config.yaml
model: "image VQ-VAE"
crop_scale_min: 1
encoder_arch: "vit"
encoder_activation: "swiglu"
encoder_head_dim: 32
encoder_qk_norm: true
optimizer: "normuon"
lr: 0.014
momentum: 0.9
orthogonalizer: "polar_express"
epochs: 11.0
lr_schedule: "linear"
Rows from block 6 of the decoder of a small image VQ-VAE, named by matrix and row number. Rows with one number belong to one channel. Each number is 128 + 32 x the weight over its row's rms, rounded and kept within 0 to 255. All counts start at 0.
After each channel's rows are labels from the 100 images, of 14976, where the channel reaches its highest value: "patch colour" is the nearest of a few named colours to the mean colour under the peak. Only what is clearly more common there than usual is listed. The data: larger renderings of crowded toy scenes.
# convs0: first 3x3 conv (decoder.decb.1.1.convs.0.weight, 64x64x3x3, each kernel summed), inputs 0-63
# convs1: second 3x3 conv (decoder.decb.1.1.convs.1.weight, 64x64x3x3, transposed, each kernel summed), outputs 0-63

convs0.10 [117 157 107 124 141 184 106 188 133 110  93  39 135 151 152  84 156 138 158 119 142 148 178  42 151 154 166 127 143 172 136 104 134 116 146 135 113 125 172 112 154 155 117 202 124 124 108  77  71 164  99 135 159 104 157 129 171 113 176 118 136 157 138 130]
convs1.10 [ 88 124 170 114 126  98 118  65 119 109 136 200  86 119 112 103 120 169 114  98 160 179 121 144  94 105  73  95  99  88  97 145 143 121 110 135 139 142  75 151 109 125 148  69  92 130 174 178 211 132 126 186 136 171 131 177 142  91 117 103 102 138 109 125]
patch colour: grey

convs0.29 [118 159 154  77 101 135  81 153 147 178 178 139 140 107 128 110 167 138 151 153 119 112 144  95 137 140 168 203  59  89 137  66 138 177 136  53  97  91 159 128 147 154 164 118 115 114 160 159 113 149  77 112 149 133 132  69 149 119 105  93 119 114 173 102]
convs1.29 [168 107 149 149 181 150  82 144  62 158  95  86 104 149 130  81 167 167 169 118 108 141 162 124  91 132 100 134  97  78 141 139 132 131 136 167 155 153 134 134  87 163  41 122 148 123 160 184 122 101 164  58 163 152 150 114  75 152 106 124 159 131 106 118]
patch colour: black

convs0.44 [138  89 145 142 166 123 114  15 151 132 121 133 108  66 102 113 121 123 110 115 114 127 158  53 105 139  88 160 181 112 163 156 125 129 138  91 128 170 129 102 142  90 173  49  85 123 114 120 171 100 114 125 119 172 191 148 152 155 152 122 140 121 112 129]
convs1.44 [126 175 130 114 145 129 120 123 108 103 135 156 180 202 176 165 117  99  73 115 145 102 147  70 162  67 131 138 118 125  98 142 123 145 162 178 147 120 119 161 113 147  74 142 153 105 136  94  60  98 110 160 119  49 120 136 165 142 114  92 168 108 147 188]
patch colour: red

convs0.9 [132  93 132 113 149 120  75  82 131 133 139 171 132 117 106 144 131 135 112 133 165 134 121 151 148 173 154  82 166 151 195 125 116 129 166 113 139  72 121 111 126  32  44 149 117  88 102 149 162 148 113 138  14 130 144 109 135 140 138 145 111 141 115 121]
convs1.9 [ 85 126 138  94 102 148  88 109 141 106 125  96 103 160  70 150 111 129  80 106  83 133 186 191 145 142 149 194  80  83 136 144 143 136 159 108 125 146 129 156 112 194 193 142 161  92 130  88 138  84 131 158  63 148 110  95 133 132 104 106  92 114  86 155]
patch colour: white

convs0.60 [152 173 128 152 118 171 178  87  95 181 132 131  83  92  64  84 154 147 124 206 140 140 140 124 164  87 115 106 128 119 157 146 175 115 103 147  94  16 123 168 156 121 154 156 114 142 167 126 127 133 147 155  95 173 108 106 136 131 118 134  99 164 135 148]
convs1.60 [122 130 117 155  79 129 108 134 172  73 139 127 164 126 138 139 128 111 112  58 137  80 148 119 116 147 138 135 171 116  91 115 163 127 176 131 126 255 101 111  77 109 106 134 147 142 130  74 131 175 155 136 163 112 159 123 161 122 109  87 125 102  99  95]
patch colour: black

convs0.31 [106 142 121 124 110 112 160 130 106 132  98  82 133  59 138 117 157 119 184 116  80 120 119  10 140 104 116 154 188 121 150 137 126 146 137 166 113 137 146 112  81 152 157 110 184 127  97 131 118  83  92  91 139 163 103 108  67 137 105 114 190 129 104 167]
convs1.31 [114 156 140 141  69 116 155 142 129 130 161 127 150 170 130 173 161 119  90 154 140 125 154 182 169 127 136 147 184 112 113 123 120 119 154 110 108 149  83 127 166  92  62 164  68 106 117 132 155 150  82 189 166  65 192 146 186 146 149 172  96 142 143 107]
patch colour: red

convs0.41 [133 133 155 146 152 145 131 164 115 157 153 116 171 126 168 127 223 142 139 155 170 190 151 171 105 161 190 154 165 107 160 175 165 118 139  82 104 131 155 144 157 132 125 157 161 141 158 159 138 146 144 148 174  94 168 150 159 181 207 112 119 157 138 130]
convs1.41 [122 137 138  87 141 153 105  84 106 140  95  84 112 145  70  89 111 223 116 115 155 112 140 124 188 152 127  88 114 157  63  82 168 151 185 187 129 132 102 173  81 137 124  63  72 118 110 119 129 124 147 127 103 120 154  99 155 126 124 142 172 136 126 139]
patch colour: black; blue

convs0.5 [149 188 145 120 103 185 164 118 139 153 160 161 131  91 148 171 160 142 159 157 167  67 127 195 107  87 130  87  96  88 121 127 199 138 142 119 135 125 159 147 165 147 109 101 157 139 164 190 107 110 103 124  97 149 143 172 105 198 153 125 139 166  90 146]
convs1.5 [115  57 104 178 112 130  88 117  92  87 120  92  83 156  89 128 165 103 149  86  74 173  80  58 141 157 132 141 170 154  76 107 110 174 108 150 139 128  98 118  80 130 112 102  80  80 140 117 152 136 139 152 133 159 144 118 136  74 123  99 143  82 170 125]
patch colour: black

convs0.33 [ 89 180 128 167 100 157 122 125 153  97 159 138 125  71  58 101 108 152 129  60  70 143 144  69 124 145  90  81 100 110 111 155 160 127 132 139 130 124 108 144 121 118 119  80 123 239 103  93 102 104 154 111 173 147 150 101 123 158 144 159 158 136 137 127]
convs1.33 [136 104 123 155 142 152 106  80 106  88 124 134  95 150 111 133 109 127 116 194 108  79 164  31 108  71 122 111 123 147 162  71 130 113 168 146 142 106 210 117 183 169 132 192  74 137 129 152 159 145 121 150 138 160 101 122 165 118 138  99 110 151 126 112]
patch colour: grey